A small sound classifier, trained from scratch.
Model: 14.4M parameters, log mel input, arch transformer, norm rmsnorm, activation swiglu, layers 8, width 384.
Training: adamw at rate 0.0014, batches of 64, held-out accuracy 86%.
Rows from block 2 of a small sound classifier, named by matrix and row number. Rows with one number belong to one neuron. Each number is 50 + 15 x the weight over its row's rms, rounded and kept within 0 to 99. All counts start at 0.
Before each neuron's rows are labels from the 100 clips, of 14976, where the neuron reaches its largest size: "lies over" is the class under the peak. Only what is clearly more common there than usual is listed. The data: phrases spoken by 400 fixed synthetic voices. In brackets: how many of the 100.
# gate: MLP gate (model.blocks.2.mlp.gate.weight, 1024x384), inputs 128-255
# fc1: MLP up (model.blocks.2.mlp.fc1.weight, 1024x384), inputs 128-255
# fc2: MLP down (model.blocks.2.mlp.fc2.weight, 384x1024, transposed), outputs 128-255

lies over: /i/ (28)
gate.707:70 47 18 52 16 56 13 44 43 44 40 63 46 31 37 61 56 56 39 47 64 32 71 31 23 34 32 45 31 44 40 28 53 79 37 43 25 65 24 51 44 63 62 73 63 38 50 51 20 70 36 35 30 57 68 58 35 62 48 32 53 45 59 54 33 38 60 27 43 62 46 50 50 58 67 34 53 56 24 57 47 49 18 86 55 65 38 42 46 60 54 52 55 37 27 48 27 62 61 45 11 57 47 71 44 37 26 39 34 56 33 50 47 49 71 43 45 77 55 35 60 51 42 49 40 49 47 38
fc1.707:22 58 57 53 64 57 48 26 71 85 49 50 34 47 49 62 91 51 33 49 38 20 50 43 45 58 42 26 62 36 34 42 55 26 53 39 58 52 50 47 67 32 48 25 66 16 58 61 30 42 28 61 59 55 79 39 52 59 41 57 52 37 15 23 35 49 37 68 54 28 66 57 34 18 37 75 31 43 58 53 35 34 45 56 58 60 55 49 75 37 48 61 58 79 42 42 51 37 42 49 50 25 35 25 46 74 46 55 42 52 45 52 50 60 41 55 49 53 33 36 59 82 48 31 67 54 50 36
fc2.707:40 40 40 44 09 57 42 44 48 51 71 46 44 54 48 48 74 73 42 49 59 47 88 75 21 50 55 42 58 56 73 29 57 45 68 21 78 67 63 40 51 49 51 37 44 33 35 56 61 41 59 61 51 28 59 40 68 44 65 62 40 42 62 47 44 54 26 34 68 56 58 37 30 34 56 51 59 64 24 65 62 39 26 39 60 40 34 42 41 22 42 57 31 53 73 43 50 56 50 64 67 62 62 48 36 58 33 61 13 47 68 50 40 30 35 25 58 61 36 61 60 53 52 63 42 59 32 40

lies over: /i/ (39)
gate.73:44 53 53 32 28 59 19 57 63 36 45 26 54 67 53 42 47 31 54 53 48 33 68 46 53 57 41 68 42 30 65 29 40 51 34 67 48 22 35 65 43 42 82 70 52 37 53 34 58 56 51 56 60 32 64 48 29 44 43 23 38 40 63 53 44 29 32 69 46 58 25 22 68 57 49 25 22 56 53 44 48 56 65 71 41 26 63 58 48 52 82 38 50 63 57 63 42 32 62 66 66 45 30 61 16 79 69 39 58 42 53 44 38 26 49 57 50 65 37 53 28 37 46 46 47 58 55 50
fc1.73:30 71 38 54 64 57 57 53 49 62 56 47 56 71 58 66 50 75 58 38 43 59 50 56 60 52 52 39 81 53 39 60 74 47 41 37 81 32 68 31 40 43 31 51 59 61 50 59 68 27 80 76 84 25 31 19 52 44 61 50 28 47 66 41 64 28 61 35 59 70 55 45 61 48 44 60 51 34 69 53 52 45 81 45 55 43 70 53 54 26 62 37 52 44 21 56 45 49 57 29 29 45 52 43 59 26 86 72 79 48 61 40 45 68 60 34 53 25 31 51 51 27 59 56 54 36 41 37
fc2.73:24 54 52 26 42 88 34 42 34 47 76 37 18 64 25 42 40 41 32 43 51 47 61 70 35 58 29 41 42 69 76 69 52 68 59 47 72 66 58 42 35 39 65 57 33 46 28 54 79 40 68 78 31 34 48 54 28 61 42 52 45 41 33 48 62 74 56 54 50 53 46 28 40 22 51 35 43 70 43 58 49 11 53 36 61 47 54 40 41 45 57 79 42 54 82 06 60 40 43 39 57 53 46 51 51 58 29 64 59 43 33 77 47 42 31 27 52 46 47 41 37 37 47 51 71 82 42 64

lies over: /i/ (30)
gate.737:42 48 51 28 19 79 54 57 53 55 74 38 47 44 44 32 44 39 10 53 52 42 56 26 31 18 29 31 63 35 60 44 42 38 35 36 26 42 67 45 57 62 47 74 19 52 21 31 34 53 54 32 39 57 43 52 54 35 28 42 27 47 39 52 50 59 26 54 50 28 53 46 40 41 64 48 63 25 35 48 45 57 20 55 32 35 39 21 42 55 51 44 58 37 34 38 44 60 51 44 30 46 60 49 43 61 27 23 33 64 40 39 36 16 58 52 60 36 41 22 58 56 43 41 25 35 50 58
fc1.737:65 23 49 41 37 48 80 51 63 59 33 57 60 67 48 41 33 29 57 44 40 65 32 65 69 26 41 57 39 49 53 64 25 44 33 65 37 42 60 42 51 47 55 81 61 56 45 44 66 28 53 63 60 59 39 47 67 38 49 44 80 26 38 52 67 49 44 75 58 65 77 50 37 48 56 34 64 70 27 68 62 58 49 38 64 37 62 59 67 68 64 52 87 48 68 28 34 59 53 50 85 49 47 53 69 72 44 51 57 51 68 87 43 37 71 54 57 28 68 60 31 45 74 51 36 57 59 46
fc2.737:14 39 64 50 54 40 46 64 57 51 51 65 47 56 28 71 46 71 48 20 65 32 71 49 59 55 52 51 46 24 54 54 62 67 65 55 53 53 54 43 36 34 85 37 24 53 65 41 42 65 71 60 47 48 47 57 26 68 38 39 38 62 40 48 21 44 48 78 57 36 45 45 53 47 53 13 38 24 53 34 42 56 77 71 37 40 62 59 33 51 49 60 78 47 25 38 37 30 49 30 49 74 25 34 55 46 37 18 92 69 81 82 41 68 43 57 48 34 58 65 16 83 61 33 32 67 60 36

lies over: /i/ (72)
gate.20:51 53 68 57 51 23 54 51 62 62 67 37 61 55 26 54 15 45 53 52 22 39 54 36 69 58 54 47 46 54 60 49 19 65 53 66 47 53 51 44 44 24 40 82 54 36 54 44 51 47 50 51 68 34 26 35 58 30 50 59 33 56 41 43 68 26 30 58 46 57 57 78 75 39 42 48 43 66 74 36 53 61 55 57 65 57 55 69 43 54 51 37 52 35 67 53 72 47 18 70 51 45 80 52 34 41 35 78 69 46 37 45 42 35 72 55 64 48 48 69 29 35 66 20 48 51 76 47
fc1.20:74 58 53 55 42 48 30 56 57 55 40 51 63 48 70 50 56 38 37 51 41 32 41 64 61 29 42 61 65 22 51 48 49 41 06 49 39 49 42 58 41 53 63 73 68 24 54 55 34 51 46 52 32 53 48 71 54 74 33 46 35 52 49 60 63 45 42 76 40 45 31 65 55 64 78 52 64 67 37 34 51 61 40 44 24 44 22 49 56 64 73 60 67 74 51 48 67 39 65 57 60 44 38 42 27 19 50 42 24 71 44 85 60 44 20 58 43 61 63 34 66 71 34 70 27 44 18 59
fc2.20:56 49 36 59 31 72 48 35 52 60 48 44 43 33 36 45 46 06 43 55 67 64 34 71 84 23 45 44 67 48 64 49 26 67 35 31 26 62 62 68 47 47 43 62 30 41 39 50 60 44 53 60 77 53 13 51 49 53 34 39 23 41 73 31 55 34 48 42 54 56 69 77 49 47 56 40 68 37 47 47 40 54 30 54 67 01 30 45 27 46 74 54 52 20 35 18 42 52 44 71 59 46 53 37 26 48 27 58 66 38 57 42 49 64 54 48 57 72 24 48 47 46 42 78 63 49 69 62

lies over: /i/ (26)
gate.555:23 50 67 31 32 71 42 51 60 58 44 47 55 53 52 43 54 37 33 00 68 62 53 31 32 04 30 51 37 27 51 21 32 45 36 40 46 45 57 66 38 53 34 52 49 40 33 39 72 15 52 50 26 51 84 33 47 35 59 22 62 35 53 34 53 71 45 42 49 37 55 42 49 65 44 15 42 45 71 67 29 67 53 54 44 34 34 59 45 61 31 60 63 48 31 42 34 26 53 75 61 60 52 46 49 73 52 12 53 11 57 46 42 29 44 41 59 56 62 48 40 60 48 63 49 50 59 69
fc1.555:43 67 68 48 77 55 60 69 51 54 26 45 34 41 31 22 18 52 42 38 51 45 35 13 33 48 41 76 62 30 59 76 20 40 72 57 21 30 71 52 33 70 32 58 26 46 50 38 78 14 56 61 65 54 50 71 73 32 58 39 49 38 54 21 64 68 51 42 59 30 45 47 86 62 60 41 52 50 60 65 48 41 37 55 28 49 34 69 48 47 57 50 63 54 37 30 55 18 40 63 45 51 74 46 71 70 59 53 88 66 47 37 36 64 57 30 35 44 36 41 32 51 65 33 83 68 53 69
fc2.555:49 48 07 69 50 03 59 47 41 64 65 30 56 27 51 74 36 61 58 88 32 42 69 58 64 60 51 47 48 60 46 41 80 69 56 55 64 82 57 47 68 29 40 17 55 40 61 67 44 66 51 35 54 35 58 36 50 22 58 55 45 35 59 54 56 27 34 43 34 41 40 34 27 36 38 54 73 61 39 20 74 61 46 13 42 59 39 23 49 44 55 68 60 24 44 39 45 53 59 46 58 56 52 37 26 48 26 72 45 37 39 32 68 19 21 68 37 41 28 53 57 58 50 23 61 45 63 26

lies over: /i/ (50)
gate.393:40 65 40 52 67 32 48 15 40 61 42 49 50 36 27 57 22 25 71 55 49 30 51 37 58 59 48 48 46 63 57 48 47 55 48 68 45 59 37 39 58 49 46 66 33 42 46 61 62 45 55 42 43 40 52 46 64 49 64 51 63 27 40 46 47 43 35 28 46 32 58 52 55 48 52 50 66 57 47 32 62 21 55 69 50 61 19 74 69 48 41 38 23 48 38 46 53 39 43 45 57 33 73 49 47 49 35 66 38 34 26 51 64 61 73 39 60 46 29 77 77 20 70 24 33 75 73 36
fc1.393:09 57 68 22 37 40 61 53 57 56 70 62 54 31 44 43 58 47 60 54 36 53 51 58 46 27 50 57 88 77 41 44 58 36 53 52 52 39 68 42 26 79 29 40 44 41 30 45 63 35 40 63 30 33 47 28 76 03 64 54 36 35 60 69 50 53 50 34 84 45 58 44 21 34 56 72 59 52 55 27 31 32 45 19 81 34 60 58 44 55 65 41 28 56 66 47 42 62 45 58 49 37 77 54 74 57 61 55 67 50 61 29 46 45 75 38 59 34 24 62 39 45 37 56 75 39 39 48
fc2.393:57 38 81 62 42 61 51 52 39 39 67 26 36 67 38 54 60 64 49 47 43 67 53 43 24 63 54 58 23 31 61 62 40 43 32 55 80 44 60 54 74 76 70 37 39 56 66 61 43 58 58 63 37 52 48 47 49 67 47 52 55 53 39 56 49 51 38 68 25 55 58 52 71 62 42 42 42 43 84 58 47 64 38 52 44 73 59 45 46 54 19 45 90 33 52 51 29 49 81 29 45 66 61 58 39 52 43 23 36 58 57 61 27 40 24 47 46 55 60 51 31 35 29 42 54 58 64 45

lies over: /i/ (38); /eɪ/ (28)
gate.622:81 39 53 47 59 24 50 42 48 29 43 57 59 87 42 65 23 39 39 48 64 41 43 41 59 52 54 53 40 31 65 62 31 32 61 41 38 66 62 63 36 66 46 81 36 46 40 40 58 37 55 58 73 40 17 56 44 60 59 47 62 51 52 37 57 65 38 43 26 43 46 42 77 68 29 43 65 58 38 68 54 42 42 54 44 60 51 32 58 62 48 52 62 23 51 58 53 48 57 57 41 50 45 45 47 52 24 56 63 38 51 62 49 34 45 38 60 56 53 56 30 49 33 47 70 61 19 72
fc1.622:66 70 70 58 44 68 47 48 43 44 42 56 62 45 52 43 26 40 54 56 59 71 70 46 50 40 65 34 48 32 37 36 33 31 72 42 58 42 51 33 52 47 44 54 61 69 34 45 80 51 55 36 56 33 48 34 38 60 47 61 81 15 48 67 55 53 49 21 52 42 64 23 51 66 46 57 39 37 44 61 47 38 45 79 24 17 47 59 32 65 44 43 37 45 64 52 33 59 51 38 70 45 56 40 57 39 50 27 52 58 35 32 53 78 63 47 41 31 44 47 48 56 63 56 28 65 55 67
fc2.622:31 49 57 61 68 48 49 46 69 43 37 56 40 39 59 46 80 50 54 47 44 30 40 23 54 49 49 63 38 47 35 40 63 28 70 83 44 30 45 44 49 67 38 53 36 60 68 74 61 65 51 41 47 50 36 73 29 73 49 22 59 68 36 49 27 50 55 67 40 41 30 44 30 42 36 50 48 66 40 57 73 39 42 40 62 55 61 40 72 42 99 70 31 40 34 47 49 54 48 57 58 53 63 65 28 81 48 53 52 53 70 53 42 69 21 41 26 50 57 31 66 40 70 35 36 50 40 31

lies over: /ɑ/ (29); /aɪ/ (28)
gate.161:43 47 64 47 52 39 20 47 69 16 59 09 44 36 40 60 43 48 38 69 60 25 36 63 46 38 41 22 34 54 60 46 38 50 60 34 46 50 32 52 70 50 51 43 35 27 33 50 53 70 64 57 59 43 57 39 31 30 76 50 50 54 60 58 35 57 51 66 36 42 54 40 74 53 61 33 55 61 27 56 57 46 14 72 61 66 81 58 27 25 26 37 48 53 27 69 25 35 70 53 49 38 46 48 48 57 28 36 43 45 68 45 52 47 59 51 67 45 43 67 23 50 47 35 48 67 47 44
fc1.161:39 52 75 49 50 50 67 48 65 32 44 65 39 51 48 54 66 48 68 53 42 51 34 47 50 65 54 64 37 71 33 24 34 72 70 50 76 38 36 65 31 44 27 38 50 62 33 46 44 47 62 46 61 38 50 27 29 49 55 51 59 61 55 34 25 72 73 45 42 47 41 54 31 67 25 46 35 67 60 44 34 47 69 48 74 55 42 44 09 38 27 72 36 61 48 60 35 46 17 89 50 43 68 31 34 70 23 59 25 35 74 33 33 45 37 30 49 73 56 44 31 51 49 75 76 67 35 73
fc2.161:65 65 63 28 42 37 43 51 39 55 62 48 51 31 31 45 66 33 65 64 61 29 47 53 52 66 57 69 38 48 72 62 38 55 75 66 69 49 72 53 59 45 34 47 51 33 28 51 70 57 51 50 60 79 73 45 57 62 58 80 42 34 36 26 47 55 40 66 40 61 54 47 76 46 50 52 48 54 59 41 51 67 21 60 56 29 35 69 50 59 61 54 33 56 61 51 07 54 44 76 64 53 55 47 23 45 44 59 33 57 51 47 79 04 43 53 26 73 24 56 44 48 39 53 66 52 30 24